Rows from block 11 of a small image super-resolution model, named by matrix and row number. Rows with one number belong to one channel. Each number is 128 + 24 x the weight over its row's rms, rounded and kept within 0 to 255. All counts start at 0. Numbers have three digits each.
After each channel's rows are labels from the 100 images, of 14976, where the channel reaches its highest value: "lies over" is the class under the peak. Only what is clearly more common there than usual is listed. The data: rendered made-up planets.
# convs0: first 3x3 conv (model.blocks.11.convs.0.weight, 96x96x3x3, each kernel summed), inputs 0-95
# convs1: second 3x3 conv (model.blocks.11.convs.1.weight, 96x96x3x3, transposed, each kernel summed), outputs 0-95

convs0.54:090128165129122112158157112171146185159159144096129116136123121125114146153127127139107154177140116135133162105146125141158117169144143148136136139111171168122142169168083141153137144105126151133191164176123130163167128158113129113114158118152134106148130132117156158156105131103115146126
convs1.54:116097111121114136133142142102144143095134141109145107169121143103153083112112122163155138102113087097121104112081121088116150078136108122143108095108101132156101107097092085090117102119135098098112112090136121094106092156120105098122113109145143121106091121094123112123153155095103095100
lies over: space

convs0.78:097104163153134154143126129164107133176130110106147147105116120069141160129115121164118119143115139126125156106151143107132136132162140143111118126118114141135134161190113154119100182157168138118155142171156151146120134148132111180140095125149108117138170137110169163135141163081107106154
convs1.78:154165106127159116113138131132102115108115140167101153149172130135137093106145098129107153109090114179130134156072136116129109094104132123144159108138140108150156099103127131131144098096148114169164102099117115084095112123166117100160178153106169112149123144111111092133156115155126131147
lies over: planet

convs0.22:111141176153099147090142162141130112151112124142137157155106092151137142098150131145119147090160131142110143138126145163120098116159124128117144177147115117142149162164074174093115148161142146153161100135136108152140145087164163129150148140117130086158149161153113142130139136137096165158
convs1.22:094110114126111128117143112105143119080161120105108113150099098092138104113103132115121076130115118080128132085088149114094115111100104110120096108092140102119108099088117120114084111112143105082088104104099128106121131120126105089150078117138135113098093130084143122092156130107107120126
lies over: planet

convs0.10:136125139109145124129148109143122127151145180131138156133145117127134100126162126149122190105149134155118115129140115126159120133157113140120169121133153116124161106132166127101094099146185146138167138182136143109144094117111104092062154129122192113163136105109145150151143126141145180143
convs1.10:106161092082109180104097113140102139103106098110098142136113110100158147131109098158112109116104113129192146153134137146109110139091155135134106107110108109171097100144094134148100115117112143129112105114114092140096113119119121103155113100112118110121123146159103101094175155120077110146
lies over: space

convs0.64:137141175170096162094147158133130135119120150150164152128143133108163162128153089152119156126131154148112137125123139174136127151116099157115141168133127135159126162149113156122147173178161139141146121151145149161130147116173171165162139127115143110141154169158105138132157147145112152173
convs1.64:104089109123108121102145109100142115100132116098106099150110101110145108108116133124138088130114101083101114096088149108095098092123100117121103097108107106120105104094115132102087097110137093087090105084097130093112123124123101099153082105127130111103091135095133109094146135100108110123
lies over: planet

convs0.79:135154137158118172135131168145113118127095098148136166118093112123155137123129139175127101120128152148172167151121146124115149119105142139120108170100117134163117148168098167128120161154149117145140113143128160169095162105162156169180144147127087104117144159149112115131168151133112125169
convs1.79:101119129126099120112159094104122121078121108096122125162110111102142103107112096126129126117102094103123130090088143104077130087107098110141108095097116107114112088103103095103102095096132106104103089089104122101104098126114095097143088102133143108119101134099131111097145136114110094119
lies over: planet

convs0.84:113141134136143105162113136130169123172128157150108150151111160083103138135172115157110128161130156145130114146129116110151170171142124103098128124183163158103136126141088143126134145132126140145171132161190110133127136143116169126087156129156114109156117102129127173170111126134097165120
convs1.84:087105112113094126084124089094115114080163110114103102169157105112143113088120105147120117125104089114089104074082142120118105088089107117096161103127121094164154118106136136125104085108118109120135103103117142085135107114125119123139125113116147127131102132090134119101149090111109125124
lies over: space

convs0.32:141128121128160121156135080147168137122153121134155142091140145086123121109159158135107166161116171142147143107101124085119132142117136164111144088140096151108102084151139094133105128137153131108116128174151139094165111166147078149150116119177162129142145117146156112156138159109124090129
convs1.32:135152091074095142100119133102136119154094115115081099093125120159163152156136132154096104128103143151136142186169104118124100122125123102100110131125149103166103098156119117110119147137125091155121132110114096142105180130118100096137125113106113101101123151154099091135144170118098146102
lies over: space

convs0.7:129136141106123127133148111142150102144145141133072082157135123138079094110132142147083127150156091118077103101152118147138116150150158124114134116151166156100153127085149109131116148143163139137172139142158107121157124141088110111100154120097156102172131115081139163145133105140102163144
convs1.7:164152092127154143118090108141106127133095106140140094165163161122156124101154101156119166126103101171145129161118129148125118111109118152151166092167104147154144134136172145098155102138139156166155121144142173087087100157154157140150160146109155136162145118149124110105119115126131116145
lies over: space

convs0.29:116126153132115169104080157163103112132121118145124118113130110100156167132141116151098109109149145136088130114176164113114097140162107158118130150110107142181125147133118163127102178171135135142093146124121134150133160116127105162151093132130121102120163164071139156140160134100116107168
convs1.29:099153151149113119124170139118146134114160178154136134129125117153093096130124093105106122161073120133126145119109162107127132073100125086088161147103141112152144121134144151136097139140143107142157103113175127130135162089157105142168152128115140144161121157091124083162158096145125137147
lies over: planet

convs0.68:135111159161101122103147115117117147158158151127162139154143143139120155124154108116155174143126134162105117070148139169169096159144133171129173146145154140114156153107138135139155136122160157157191154126153103122160134128140157115110158133102157137160160137122109155112120136158142172112
convs1.68:110147140107086133100111169111122122112116115148079137137101105102154178119137137176091096097141113097095101115150123128098117138101115127095107092090111118109142141134099114115127100106115136097100111076086103133110103126124115108131087125083112092092133134153108148112146140139092087141
lies over: space